From a checkpoint of a small spectrogram enhancement model.
Model: 4.6M parameters, log mel input, arch unet, norm groupnorm, activation silu, widths [64, 128, 128, 128].
Rows from block 13, named by matrix and row number. Each number is 128 + 32 x the weight over the matrix's rms, rounded and kept within 0 to 255. All counts start at 0. Numbers have three digits each.
# short0: shortcut pointwise conv (model.decb.1.0.short.0.weight, 128x256x1x1), inputs 0-255
short0.22:101078117102077120112168184118079136113146112126068158108097194112095110159100116160162158119113116128162107139099103124133150078135129145150164115158111120104082066157105176102186167161127113135118168093120123122164157128151126147142122170118116100073162111135167149106056123138137152196084126095153170126157214089173081112143164130091123053126110127069118124088150080100146118133182109168107139136063158180115250155136087096066154153049184095151113112153110103065079116124120100135153114187102120201093141119175108147128084132084228189194096173074181202152146106129160083113162091121138141152170114084117125102190199118106116118128085166165133118109097055113180191089141140115062107169160129156143159115122142119092135148152107123085081148122116131137134152157125139
short0.23:117085131100182117119116171154121144120112095134130119138124151174068119099114167107128147165158132158127133154094160139108088118133145115098127145132190094147088196113101137121115109120172091118155117103179102137093115129106095127113104106146135165096166117090115126126146118160141117166125158144130130132150121168144134053123129114123136084142166102105162146117138100078113136136099082106150167140138134141067118130082104143129102161165120179106105124146151122096118138120106149121076132144051157131134100140131081126135144155150109163112155118105090164130177112119181095113096118135147124153085110175114133166112131088143153170168133122092118115113087094101080081120075153111110116117163100157163223174118088128095148093152163122126177103134124160143134098073167171
short0.24:175098121165067157131133112149155147096115140165085162158120108143065167146141096118144133090151113110100177132134172160156131169191126145140105126152108124141132186111149104137119145180128135092144139109124119120105093133175125116154102145134110123108109155107140140124140111137157142074123149113107071140124161156146160129124145126174116126145112131131112140160107134141124091123105096074151146184106162181167120151123091111089122131127097166136094080130142112128079126093110099097066125096107126070086116138128136144144150149163184106191090123180140071113117110123136108124090182153138099090150081125171064190136155167080099160067144193084111164133094135116104056082135110131138093085169093094071118134132055114118120145051080106095164100114127071168151106127155091
short0.25:124190114111124095144141113135139088143115101146096048119113137108127117100079122142111127136137090159161143111145170172129120123113086163093143081149148109076113154107086192156107144151130134109113157091138101126143128145171139107142152119150093075150139135152157136114103125131143124157149112102104097138086205143180134163129106151138092121154139146110143144143099104129116169118164172141102146155129098103165055037000156126123121118145170176180160074079117050091201178131132155151093159100140157158106125115116177159158049128111113115104111070107151064151139130148125088080134138129111113104139118093126122078104107144158117088060176135171201166108090092096095120116121133139157116069118099114138077127193034078155159180197174119190070175095093129206078159115095054
short0.26:117091136116119103172146166143028128092134116163123154167109136145156147133156122148164159142121135151148124140078142122090095183090080165116120148188102151126198067122092109158102092098123175108137161120146077147195147140130104094087127126097115129103121100106182126092143177123139169122114124148125166101190103091118186143084126072135111152097128111184122127144115120144138179162151084160146059094135149138121074144078165112058190088114102169118111102163167140115116111069166145098117136087124148212159077160124135059099115166167057148197118179084103178170185135129107099122157142086159121101127103119217106050169173148136146066101150152150091162107126161128119147159145063168141084167070026128144201141188110073147204054114083126125127113169130166110119065213032102
short0.27:122070106154077132133094141110158127096115122133104122140140120145149127108164114171102156137071149156175099152109144087153124157133110129174165115152242145123122114116140113085140137088081132115085203075172124135099129157161129118142155144146189097165143109145135159151152130127140181103112095170121143165139120133178134096138154131106136162179086130147126117120174094149116089138114165135111129149129139175104146174140186158174077173055072149144082111059140095097112109124175126079177136126105163154164099152150138100121070121102148102122121143068139132101118160088104068129111120162149098192062143151099158179189174065152157168087084177153133164074122160156162106101139079125111096097097114146123123128064107109122080114199113117096171072073153128163133140090085170
short0.28:080135106147157105134146104118141123122091143099111116148151142127159115119092153103130089090151131136147076158125155144135116146113106139130160106097144101119099107135119107130127134125157138159162114147105128170116144129144122164146120147098116130132124114142133172152124129166137172125153119119137143089129122148114156121075102131134107147120154159158148145092128120124089128086141119182093086078078132154160117196155090073147074142200203177165106083185128132145131169119072152125105189088150148147097133115085167056110166121089162124103184232171151119116121072119165091158138138099198104105151157136161112134075102140142072157166135043105113155157094140082134165082171110193116080095155108096192153109088087109122142064133112178062165087088118185139156094152111071
short0.29:119129114140181132131120137147096118105142103097148128095142203150106103098134153199073116165165107119118099121110112122100109130139071136116145145119129077186140099171108103130107116113145184088112151106121118161151157169143112102113124135128132147166134093111103111152128130105112145167134158145115123149161127108158140130108078084095167153163152123109128131149139174156126114103136110090163119148086117096126155108175101139126135124153104079091067136112119189139118175104135181105106124047097143181108173152099136096171132148100145143186180195110142130111113145126152211137135105201120182148147144138157138067105172143168111185135174136117097138111169114123079130228165109089116114148114119151094106146153174139125152178131120145117131101065147147188134116137163140
short0.30:115135152077109110113170102089098101131132130127143145134129151154111148127100125087126139134107176131095099168129120109158104149110093067106117120173145099118127074124141101139112122154097117114129132115107095123115079104146149125154161116165098072092079104115134182112114123120145117120091109114127139117157158100139167117139074137126107122137131138072119141110161083128113089147188117149070083153134157181151141117104153187145139165143144150164211136142167170118154053147076215133198143135135128163179210152137036112168109144068152137124116088156121135151063127159190128150138119081082167162151094107079153075027137111044141117165080148125130131170082090092130145155073097185119130124150126118116114080090188163067134181122113127212093127138145141170180144095156171
short0.31:141074155080149171157131094123108116145137148123115166113136097143145132132131127158112130132137172146171124123173110108154127111079143161089097143156151080122085098139118133126120103114126114138135101109117141101122120136074116155099143127121156078123098110133100118126164132098128132104131146165133130162183110088159132142108130100156112109144156146138112124112076116090149138151132145149157093129164142055087046136110130071152102171149176140114104069152124134045112105107099080189129130090117100126187148109145148098078101108111074159109080159053204190149098194159168169175118102180081106152171109129147172115159138100153135090099060121132156150122163146174093078207127135160165090099132082131122132154151143096100120159160135131123123125203116169132114103141212129
short0.32:138116134168133139133107135163165101120115141167131125133114109117125126160108133114083106173125120159091115121129100110152104120125140128142142103088103168110163095151123131158158130140081135113134134172149138137163160153125131161100127134139132185128139113152160126156150140155157101160083149152112101190143181138121110186143142134125149144145126121149150159126127176120156141098104164206121093103151171176192101113120150114202151124175193192129194167099124115120100145168059141131139108104099161091212133148156045104098124159142135137086106152146145164196132095112132144098141173169117102052119190169019136158093106181136113171069120125136103137102131167105138102090137160104152159107155103194164098059077104148061132103171156092175099141120172097057182101133081088
short0.33:173126095141101105146114128098163149147157092145151124066092081145126141114148122160066136109163056159123123153115160157125114141138108116153122173131113151113122192112103098135169117117144110117134156144096141172167130149138138135133165095149107129146155112124153132100147134194165136112133117147104113145084144142179182151126132128165098107159136164144116117147143119183126081114118136186087173108123157131145188185124107136052145062099123074047167137165144182101176154097103100152150153132121108144144153089135122102144159147131135089145108173125179095144128106121212084098128125131138018123116140117118195129080140136134121101106184114050059050164098224125099178107183115185108147127150167195076093144079098100142136160078046169056171096116138073169111194115077147
short0.34:148095106132131115139171110119120120137149113143103149145143189139129134155126126110166114119161123148065151143125122154097132082148154133142096136109104148128120107161120073112156127132125116096143107126129156115138156164109120097100144163129100171114126101149130185118125134130117160134134133096119114100110133141106158058116101147128138148123117149099167134109150093125130115124138179121165095105098076169152128093085218113152136195195083165223167097146090114138206119175098139187200112093196152165088055128147166175055255149106077041111110117094145074121204091091183241114173094161163140151135127167138112183100164125143107118128151127128169093077138140155077140089134134027196101073123130091088132117119081134097119120127145173149166202051090153125077155147167045
short0.35:118139117107131178162072120116167124132119109119085154113115117150151137114107124142119144139186145085132148110165127088116101100131137136116156106160072135145144102107127142137106130152180119107141121159139175140077112117119134146110128121153131113157111127158168117152119145135142104140154141103158106136130115145145144113108150115153159155125096147133169111144153150201149096139120121176160125116082063208137080114093137056088133132105166160093086117162162157171167140119131089165143124157168146138140120120111121216161131141135147109091173196154134115119128169112134153121082096182116185100075105157192148133042147101147158124111098152159176132141159157134124172194121129148104128089112150086093099168178181153124118110180134063085154070112121167193184131193124177
short0.36:123123145119116119110105134097107126147139116119107144117106122125140112107132094175101139149121158126143139122094122143113156101156141109128122175158138121117137092123094159098165145149087159138167140136121110175154103105156156095110080129143122121121100125145139154106116131155121150080146124112126123130120154141130127119143131116136099088123141120161139133121138142152113155126153126211136071076099136134118100118111129141163130131129178054136153096182068164098089108053102142130117115152115095179169090113180125090115124137169127151129121122116194179185080101126146032154151144135137104108130085079218147130116143141073174080114123131144160175143187119161082155060153150096130165168134174209144160123076127102133161079118147140158136192156197165081123150143073056
short0.37:107160136138183114135140164123100153197130176088128143123076176108118128134136096109125159142147133112129097146144140135121148105158137118139138110129124114164101155097124124118108133175144093113149124182180123104153127125133103139116134082122100158148132086126114130111124152129112111079168124151079118098132167120119168124157144124112097154125133158106141133128143100089174144156134098168151120170131070153095133096106102138112130137121135089134084170140067173145145138188142082094140175149083074168087148120161065084113179100102124085079148116164056159152152172160134117112133124183061174138138123210091154200184134157151165152132093144109138117099142094145129127240082196126104089106222143068077109227136186071133133056068122129150078133139096101079120103136092155
short0.38:139078134100109130130141086118123150119183163165100181116094109152122080109102123156105152135082162109139107108128112137108139142114084136141162134129112110113139110140145162137088153144132103128175101125136072091171076114116108137134114111117118107132131127152171118151155100089078128119141075157122134157098073151121089100087185120130108138149100113099140074093122137153189134128142074095135175154131129090125073149153142111077169118136142094115100143082169073120140153069096075171125117110075087088120134141087098106122145152101159160128090091145089085113117131146158118101148133188167136090125077074096143162159093083154140178165071115199169121150126200118132099159085119191093124142122087207072117107148115082106145164097132131169060116126168121106109041173127178
short0.39:096100163102161136138118095048113108110177129127142111140164114150118124137093163144145170106174131111118155161088122126089113162092133120086150122123115124111100117160167153153109161135136096143142180147132159120121137135102138157137097130113090141112174136189165140147136121101161176153202094123094122163119127176129164122116104108139197107109172073097155149174119156161097152152106138143099159169116167143145123072041072101134135180162091180027141142096143164101136162103140123090077136040117096078143077121160094111149039125119151138138135163131128176113134123131190096071043187101073061114108141063101119116151182126206050103189152128156112167104121162103128161099128160167117122108162087122150154180105128077148116090108100079181120118145137114169121149137108024
short0.40:168139169133114099113117098125184136100120129125171117112150119102119121110150142125141091113131154108112105089086183099164144131140093130128099135109126139160141117137133163124117117101142183097119116171136125124111114114100107158144171135150138130108113128106144113106119096119121142191109103143114147110146127160158073129166131146137115113140142113117115106112130133123130114081108114070055064151153125143144115067089196112065124123148207148194135193172159121083109176128108178033105168190079073197117136128161123070115156173090109140067163159150199118123102073147151058146134144139076199154166188157133136119165108166146179190134126112157155138118150132120141132119142133151112097113245141106094188133134087109118183062151134135113109148129161135146112172127146070
short0.41:128079111099147124120151156075144108149121090139118117094110165129140067202053113101130087105142132089159114099113158146160132132111147157098157143117142116134112092157115127130129144164123080141143108127167176108138148135101102145126141142158117101169145119148115079160105144144093120114157093127123142139152148170121140149120131087129157109094093100146123072100138104119119093113133038180098109139145192101088108112150119141152138171125140174161085194136070179134108108061119097095107142085090141146161086164092127123152070134155138155135169054155184120098133148127133174094144097089104109120082108173079134158157164161093116205109111136128047139119137157143127165150091135152087136165158115085025157090092095133142143174139178189117092131189107157081133148123170093
short0.42:128154129155146164120172173092165145148113131111147100090124127171143146127105093145140155144134101152162108104124206126139134099140168091130161147116125128157146184117135131075169144119146156127140132161125115108138117151151152101114113112132113169146138124086149093092107141136140128132115135130137114165110134131121105124128123124142130146133125141118111106134167121101123103116152112162185100151173123111118129166128128198192121093112140172124122060123115142154125141117045123162169124094148123144104126182067021107166090104149137155149183107128174091142098141173188133127128101117074116138111111127142153181160159141126102186095107154119105176120083159197153149128163137129117159188156142096087095119206107102132115105111167137153097086170076092127182181165143159
short0.43:160125147154104156082136124183148085141139142082129131139138087134128126128131112126156133098105146110114172110106150157131102116140131143106148098150099159115166168179125137152158097089131116137118160108134156160099120166121126104122161169139100169089120130090133138081156118149090159153132130150101150176115090114118135172151150136126154158124154117127149131149116078137161149138135063118054137166128127111159124158129101108159108119077102120116111133159141172103112093145134111119072107122115116109107095064112079115132068130100155190094106172130068077073097112092090179143134135165184122115081132165118108145097145157142100104159157170134154135142112173149144086062173130119145161117178139082127110193103157151117113093118158178065152116127107062166105143072161119
short0.44:159139179109104124099141105138126127127094153140128159125152134114123134111136090162106110097131101080123117151139145134151150126124139165167172121110166124135119131117110148137109171104163123150089074175146146161158111119118106105135106174121142107147114155056149113139145095119131127101132130144131124130155139134107126131144157142160086105126136134168121115138095139112181135137180193085171142147092218099119109115150100176225089111096115193094174151180140089150219135161127122128121058094092112167096076202116123137102111161181077087174194106114147133136121198169135251111098188137139122140050106182162123114198140192097141169152151086208140128097149132043112135178074163162102189059139087084124160165138120094137194138086159135188116134110085158071175138159147063
short0.45:172156097079140080130145133115168109140142155148129097094140168111161136143159095102112117139119081120117151147119163149090151134138150110112117123169128125118129143139119119132139168171152137124134107140123155117123118140132089112135169084118132125167138114173161136090127089103115096101099155123144123121141166139118137147115130142111125123150187112165145118106140145114119169150118143149118084112110093161175085171152077023067090146165200103082119146109103087131064127192074040111147128195110145162171195187052069181179111126124107093118179165163052096118130075137074131113095222186097138142113212170093141197117115089116180121150132135206138081138169076110150111182092116149183051073156186108098159130102143047072100151092141171106172125184148130208105087146223136
short0.46:148133126146123145132159152144131136104159094150135123093122119137146161122136151162096188118161143129118090111150123116125134104120119142150116141096112138103157162145129121107156134128114153133146150123139084169097145141153148120113141129162112145146151131109107167120161138108135144128117142132116101102129132139111114148129139111162084160086107137119098136124105131144167136106117099110109164139143108135136139188156200111148143092214184169119170155111160141112177097163121114144137110157121148093136122112119129136103205149092156134132124170066122181085141153113184168164142128142161173152091143150180146107121152098104074202099105129167086085124137155091129131141161120100088095140173150187136114145090114113080178161171155128140131100129111182126123097131149095
short0.47:141116150118120096153117124144116113096195083100119135129073086127137142103122090130084143109161146091137141122125062125164120117151149101133049112095097118165138100126079120109114183142114094135133111121163098099106098149104135190122116125151133131100136104092108143130142168139128123180116118113164105115081167144117161146163117136132123077124128075093122097134134111173121133117155184122163180192052124133128120163098118105176156160071126197161188077118138076219186077114108114155166149114134118145171061185128088133078126110150109187143140083081166145116160101117137142142064121028128190150123075207137110106124158147121095199073121078107100138182116095138114058110110196203180107064101031116177131088142168042143142076128193159137126160175087102155110068179105091
short0.48:114128161110086115159158099115151129098124120108146140118166070179158084139135132084153130129145130089131146204121101153169112164133104104095063183125117118155099091161113097147085184121149125129156117140090119125112097101125102163146106117175088134140095101095120141124100119174102099134163100145137093129096133148109128112071147176153159108090103162111161143128157128153065157139109139172073107150126139099186119088122040091162089116159228107140125130137120111087174121099063115144119100159162107157167190089080121090118113136059162178231197168166091107101094113099103037148135163097067082099074144022106050131163134187133100151122204104074151130130101173082118074135109098174129133131063090122165128159148177156115163098092159141126148070146110136108202129138055165
short0.49:185116186147127151130100155155152089131110137126112152159089144106122142078163143099098169144160135106178141174140117097154078157108118117136105161194089134111123150107092114138138138098130144141147103156109087181107156090049126100102168110110148176158088176125056164121140143136168139131122111129146075089098086150151162117127177139115149124135141134141142143170158117106095176130155147160122159114097110107113131122177183083164131164136064124139172068129151138161080166124106126141155175135162115144114163110109110111146190092170065134079108193110063166185104068112136144126114132161129106123121161124082165157160150108129065170129111105108086148141068119156126150146091174130149087105087108185058047047124093200144079165163071137172201108117166098138110147154120139
short0.50:155080123122152110130181161113136122093150131150092168137179115144118127106118095140137127132147139096121084088084132138124135162134139115173087177146155081135092139109140096135108136131126111099134071147153135091134126143076086147104117104115126131133132083113143101101132147190127128119149135110164125172100105152137170134084110136178164124125140088168134126114163123151089163139176147177093119153098168099136154070126211080109154105100104093121127108150158099142106126087118088102091173166023114145112174119118158121115208163118130122132087159115114104192184088203102104160152193106129142159121121113226154155101090073129208173135113116186077110136194141048081103172089096182113097154071192171083052126124159131129088095142148162169136223210128123174135159121120132
short0.51:093141151134091101115159117154143153099129112131094130127153145122155133095123088156173140115084108154099102108111120092115109173122145153105118141128171141170167113163116129134143163153122115120148118104146101117132183065139099111124097157120122105078129105113121081116185112157085118134150077131137150139107103107117130138150124171124136088115090117137122115087140139111142091094142117084098093141191132089072094100085112153165202143172153179165173187103179146105183111089120152107177088111184170107143199125128084125178068067091104133129168051167179129151112132189144133119082071095113121080116109171129089092119131118122125139114107111069146073117044153107146196071117133062133135173069148155156189102130180170157115160077069127128064131085090202087110116112040054
short0.52:140116102139118088113130091098111162119169093140104182088097117151156119114116116150130136145126180064136127111102140117104132136104144125120165127110150119159137121160130132121111135103062133084137145182072131148106111080125142150133146156144139156116144147090189128138096160160084130148166109168165131159169165161087100155161146132093114071123123122151137108123141121120163096108172131123160107170072147183147161103109129163134181083126197059080153126164132118116125136120153150137143110166131093151147153090088174186078093113196165124215043140107128235095136195146101101127164087129103180117095109113116134119175136145109177070100118132147137130113153143113163136173150087105123137120130101127249184141175134151167195105117119058114081118131131136194161168107149142
short0.53:117188099086141140170124113115157126098150132173154125112118117150167158110160148105193097100122133104140115155139197102134119126157122107123106114181095116109133170155155194121155168113122113128136166131162130075168155173147129122110114147156091111113087091091137158121129106120059175116121150146131153176129062123136120150148152103138118134097160129105117076175097147105132125147145123100164114160102175167122228070119082136099071102120111171073016154201106076196050113153157100059109140136209036142064144141131088098079117146134103101227120092068134097139097080136161122128052116095152116088109184091122109120187203200204171136109176140121106202190070048148106148114159112138084166094110124123119158129158121198086102135086056117157051101153120185176114148140075110
short0.54:105179119153171137120161137124137161102094108171128114132147117138113147145121153084156114127116118127147133119178100169137145093150173095169149129195153073078143168146164086118111133178142123142134106102129170113103191151161089145151082122156130105094174112130079126153084168101087117098146104102171158147166106103135112161152131123134106132145165147053170153132157111078177129057152093103130133150152158173157084141118184170143142066165080055120167076117142028100145093178112119161148074128116108137150132145111162083153131160153095041125121132166088132132133139141072113065121141127126152062143107086087195151082165197077071179137143170132209106125082128148100143185202097177154137217158030191150050113148195103076115136113079097108080145114136136091126112135163130
short0.55:155176091165143109154152117086065141170122128174129121116163108130107148165158162146162124148135096146191173162166128110106098126126139101143057134157094160125097132106150124172181132137158121149150114150158142121100157115133095169148144132128143101075131178147136102109137126148117151133146136095107123125166104145160147104125146161183202113094137116127135108099129158154157095107123111102106031086165089068107134150117158079146147060143237177168128139167128070126109123156112147142104108113108164135126164102215101102148117154083147111153138122129180155078143138183210088148082105149147198114103083094139175148149171167134119121126157156146135077063088146059126151114106199042130091138135148097092118134089094109049184168129122132172144083096109149129170095084130157
short0.56:064123095110110149144114112133155111186188165126143133129127107114150074119075144113078112173122159131128099099125085107129105124093123171132132122115125131143152117101108111083137156161177104125139114118130099150168165073137152106148101152157134137104146137165080160117151146165148101115194112115107166113117168100132181116127107146136150140084105130123188153111146126165097170165138094180168109124106077092091139079189130120118144091157042090103118134126095163137105142103089151124103130129108099116148126126170137121135067085135101065071125109076100097095147125145102104113113070133055125061142124146057123173100114063095154102131126133177096079133146188105158156126107091155058077159044152102123054180148097091079116065125145089079206159103008076171121071072143132
short0.57:143145115155120176162158092145179143147119109092107086122085121140125104148079087145099105090126079120095167084121110150121190156121096178092103127133145124097123094142175124086138147102108157148130127133131168095109129153132135140100107152095130109108129152113148118119071074110178102133158113135120164092135041141178132149160139116165127186132152113113130116146150156120107126143150179144109065106087177078152172183143215153125116145201140182100134117143120094097104146136141126131152090065120120187108079145116130148170132086084205178141129147192184194091085149110146196101050162188101130151151138105136188125109181067107128115181144090180138191127138141167149189094112151088121116058118120121150066132104151138162102149117166140165066141078168199051189079089150078
short0.58:120085119109132158136087154113173100166114103143111055089117122141117141149138144121118130131136127139156108117144165119203167136172119146148119098089115157135093110144122177126100151125121117170122103145099139092149177134135101133136128155128107077124129146153139147125124098165118144136138078161093117205146181101101132100141148143137148097105116138131181115130162159113128150164112205107109084141126198185159085139135111105100094139142127138157141174097093117163119130130069086245083094173137151147143127063130127073100168154147185120155135134102107087140143095118126146130046158062121123163166094147182095115146101173092129133120140186144053103110095141181131059143089133112158055155020128145163122123138105066108126105105095136125135185137124108135074125218105197
short0.59:131115146151121126148172113120084142121110169108125101131109139095146175125128131089131127130089121161115150120138135161089122143101115111124152122077072148143177106188096130179142195124122120154137118134153086113167162141168112138206109129092131077098176093142171129137150100134128171156081068084126124106116107125130159150117100096159110100121162132141153099116148076140124122129134137155131146225107175063161074188146062175095119123114109164131123154085055135117114110106123124118148130153128158149146123153135084117115144117120183160093098201105111096121141064163145083214098132110169174100151073018222184205166191219150121094219170069142163187106137177161091150187103209139073093197082095191181184099073045161098151160059114115094142147174158099203217082082089191
short0.60:204134126143130168175135130089093126117161131164147138090084136132109169196142172097107140106094141144149142134111068112091144143152138104121097149138087101109146093111151125116167112122132102135135154173109123095111117107123147122098124092120087140119110111114102121143129106108104065141121149154113137122153077102133070159082125108088116100074125163128119105105144122109148093153177112117173145131127166151121152150149110119129143133140129170085159184130101156165151120080127062125096221216111178124147114131156132092122089135162125161117104193180145154206111117141124108127030175129113082056145113122164126143214114131202133166098087182108135170193139153147155116065101125092112135123124136095205141140096126096143113160100136149129153156146120198125075040146136145
short0.61:155150109160172145120088185128138168147118157105182097159096122118118172124102164133160075108114113127122057067107169171122113064091136150089193105109114135112137135114117171134105129081156142112132124207133110177121176104151172104088132187158074150125126169118128096137099110117114144062091155135121161082114082132104128131163138107087125113121117128136109086091188144117130178067143112127081171135153211159100173118083094139132136150164139083189203156064149035097133182063197142193093145132107178137150114111115125123142169132156185133071114116132141107130170105152168138133148166138164097128136080066160168193116063115068181161141128200062176127158165072147130074134139131102148136148107106185153129128162143187152149132083115149111166165212134199225142103128169162
short0.62:138103228118157147152130094128099145093105156109100090179170076199108182197129090102106157155091112196142151177119223123072124119093168110147105166136100108151153178117125089078122162125139155132190075086145115069161168177077130083115085151173130067160090116087090111110140072127127161167106115127085117136114178117137148121135193143103117153154086074079103099138180146196097116057130107138124110117192121122121154176143059136071116145150116231117124164150102132102147103161102110170176119192156123128119115135167063106110166117188116197089125175187124071113105113113082103110129155141114066161132190155119079085137229198119150169113153202157154163128134106151097143139120138035142173160132047092165076067149093122118113123165123167111104114137143090109124132193171160
short0.63:112125123127123115166064107048128141142141115129112137140092164097104117095136145166114167090152182162141123116076106129140101134096082084148119121164144103173111083064128175125082127147075051131109115135168128103088118096142184125142087119115086197148144159106156108110130178110136137152139120155159151166104104132128093165164138136084114095138154144109140125136154127119115083148144096075155198143057140106087140130154165143134138165156130221112127185119159100144146135117172151180107195191125133138096158135110063135131130108142139152207140132037139104101077139105165148101108104153130132110150166056110162138151113137082110108154168113041178100110180138120098163119189186132198195159190070077203078063151111119087173144151166075071197038126168170160236158186162132
short0.64:125123134121104154128153098107139153142141088129141138126130142128134108109124156109080112087104124084096123134090101123144112166174129126090161133129130104095147147124098165112151162113178125118140129118125130111153132110093139112119151149144167136072091099128125139156141096115101118148117069138099159145118095122125175160091117154105114118140187127110145133098105122139154143139124098156064076122076164129141105173179074121092161130108160178156107160122103167076120103174082141161073163168117139135078204117162239124054129081129078145133217198122182085134142108144078123104105087114153141141072166145116121161159069199075152186072210160104152166197106096130170125083106099148174179131129171030058069131174141111164077172128104170121109167145073095142139216146115143
short0.65:096067123104101108093108115112114184122096118159111096147094140107128102117138131144156163122137149125166109118164153140132131169094154105097143121111111119154145125156123121110100175082102115109096132154145150100167129088103134071115131158151154129113099157126174114083119105138126120160163145123082111144123191089144140101131052109081102149195102127054115105127142091130071114131143164157120150145171076148122104161148088122109113127121167194101104127113140067107157080092170129135100132165106103202132094090119095154087027139162186165162131146123142197209165113134162092149139107124139145097160135109148141073148117058159129111171063158147072176167160109170185138174188136109131216122127113108161194184099168126152168173178114178150121147085144131141088072129147131
short0.66:125117111116137141188126117108165177078144049129105101137109111112128105155138110093170156066146136126142135150148111170139106192115111113148084122152162099117124158114131135131103104133122077114169169142110121114077124135145132085130096185123087133102124132115093183131163148173161144123197063134082122156090173142118156157168090123121110119130163102167175095147079144174162135140112156177108150146126174150097124164129143185099102068165111171143156076120046144118153138136202097099109139154124208125180144215126107101172160145108089111097081203134172106186076190150157099142111129168103160200183101123130197182180067115167127114090069166082134117145137157136122177118193148104082099147102191138121115167074126089117204033126132088127095084077081089190156073102133131
short0.67:090068117156126169133080155088177070111159136146101123152141065129112126095126156115149116150103146140156114166136094106162113114152134142172122129137119112165141111155118181112148116137097133129114108105113172133091168103117137127138154125162143141137103161156125105135135162129111138126136077110154073139129108105147115153147104123106126131113119120153128106121132139104106114116112086040172039084174188131106175134190129176104093174077129127212061063113182112155097134074153147042137059158132105126107061045097179170203097209174130110255102102182169218060082154095090202107171153056175084149107146149157093116062131161125088075190127153099156120053133124105209198105166045110061150076152142186164192146160155113067148131149101193161202146177135130163081168137182053
short0.68:150107096142107134114102090160138176137143134084123146118130095105142159105135136104144150128145162105151154090083133165162127132097140134132085196109087123124139098081156092119148142159126099103117113155163129137103118113081128168087094072126100092131151123082094162127132155156119139117154132124137128132114091116163110198132150124133116084161111102108116136102157143151134100142105164119147070095146137174161144038128166085110132081143092052121135140069105136066176187183103124206084130081162114098159142087148195188157123036109107153109126090223158031158131179139143095115107123070110230150126159107156132108215125066104076067192136114104149082109112121133153164105107124156117149144051180168108061149136164214167129166096193096161144134070036105123005191052065150
short0.69:097140125147084111098155135112118106115111105137118121130149143093088146105093148116143123113147117147125105130129096165094142119108126161115094158129116111136109148122121140105139095167101071120111150131155104110108115087078110165132135129133154174066146111104125147157160110151150119158106087155118113158143160104140109127087099177149126148145133122123146139117128087107116147155125077165058041071104155137144105024087113156114150148057093089144036131123119146131118160115122080043093088059133162156170164157147164128060073169171041081114150089177145049139140149141128147164143154103058150121118169157017090160113150137109112156132146059129153128123108170150133128184207088134157084104153111123148082125146145085095110110149162102081062069106114154130098090100103125
short0.70:093161135135129090155119060105136141152169151182143141170116164149115132161154212111173156123115070111111143088105127174142125157081099106091156153083107118138125134148133080105094136116150114117117104158179116142087125119172171117125137177132112173105118136068129113143105198180153150077118157093156113100096101093149149170076130193153145160084154178125107124110083137120107135105131152183129184255109009080164072049169149111108117133141066153142127192099154114124168154137154115150096172102115133099200121146136125152118143117134146130062180210168154156110102235108129048150093154195141216196194217141109166179125118122121181137044155140109224145117134175150103098171168163118206059107120185166072027113117124083106057079130128162133141117083028173093159142072145119
short0.71:134120095109139149127109133106126122105140132141108136110144102085136137142122150141104100125146133148111112111131155130110084145093144142084083087111095086140122125169118173090141113117144119145135123096120148116096143122146138087120161142139117123130111125124119163076141153131122148123143117128096111103145066125144150107106131118149156152105109140088120112154120123129122139108129138140174061163178158116142125042151168099128154141116093108157181168078073143082132118191150205184179170083158125142226171134123135176057200023223044041130148129103177050251146102137079128084140011182103152199199195150075138123095135161075156118140119154138191090161121055180128176157097140108128099100092167088077119090123125186152108138134157146135108172104090158142074218129152074
short0.72:134119117108126150141169158138112118117114125150121122119099129104116125098138134112162153143173119125170111112125152155085127163127162114138106142093091136141137119124107104122115160144086128123120118098083154099133122155054139119137164134134118144118141141147150149164167117138131093164110095074141128105111144157161167129175132104146157138114111118128155113122122086088136145123098136075114030158042111190115164163121178189143057168075067081145080148169072057112143188088146140170036174168119108167143163103165212187077121108111112117077087202118090180138078205115146019152128093184042139170144093091096118057137137053113163093120076109174140133139179068090124176114190136174125147099181131119132090086099138190101098050148178115095149079059178077138127142060161115
short0.73:123119103085108130118104157106136125129129121157146170173122116094111058186148182136088140118088176147136070100158147121134148133137128147169142087171159107149121081127165128149126148144132149138156125146085172138146122109120138122120111115159192134102170153109078123115132093102157147119122157107118090095109120095129144125151146113104135174164136137109147090068128133139125098091191164072112091111058191092083122110146150179200090146140054150107111080111141157140115178046205135150148101107113094151206196203128158139092111164179088145149139108119144206120096113129115218173174121140090092106075074139184128076179153129103113181109131084148109157102145112135153142154127191106131118096130118167084073170143128056130103147110156170148189090138104191183133134143147077
short0.74:132171119110166101112124150102138130117141164130146077158157133131119129111132092120109105121149121157115107158195105166141130174131122137119132126134096156113146125130124137108105124127142111120146140158168118143100164092118100133134079136177167136118136077105070115141166113134153113132111125141115127100153084118146116094166072117175112114121129116155139142145146132166148139141151101161124128228104064181250086117153132145106101154128146149062077115134157088117129131133136148056119144164117163084101121132108116180048126110126096096084107151140118145080093179105126120133104119176094149103159164176143167077110142145162125175165114073139163103134204140093119155140225123119146106131130094177188174172071127134119194103075177137128094091076111088076179183054068086
short0.75:097094118104102173130096107097145076124091149106146125133130134092167075160082161142083106136166120104180119134170169148087140124103118133112134136128083142129092179127124144121147137119105156112101134108122126130126155181160146096152153137176118116166142134113127134111122144141106190136086129178126110131084134129132141158129149112151136104132113173088145117155145172134115141114166107125087126149086151116135165132170158075115157174117124111118073127147185129113069129179117153142157160104108074153138152076155145138169134159104162167164125194143138135113191094080110089129164126108210133139106131085127084201151139094133113148109159143101093110111147172147149116155122171128053108140120140086152115085123115095118150132162110126094159098134128103107116124119129114
short0.76:113136163143103139167160100159129117135140121110187126121162101157141162138206152127132126139113142123120101134167149156077078113134092138110065123202122147135129128145117148149160097134164133170146145101171146070105137134058082152142171103149117145152147086194087183130141032157125127170094128143114114097145083159120144119121126151100078150119160076088112129125122070147093139093139162178161217120150116157095122116091121155157133100135066166142191084134164075131156083086123149089153134106119109108108160138114147123116154173096179103218111081121146150078170125140160159068069194108113186137116165135130107182168121082157142151130050077128112190087100094058159130145127173087111107178088163158082153125130114082144185140148139164117153132131082115108095142111101138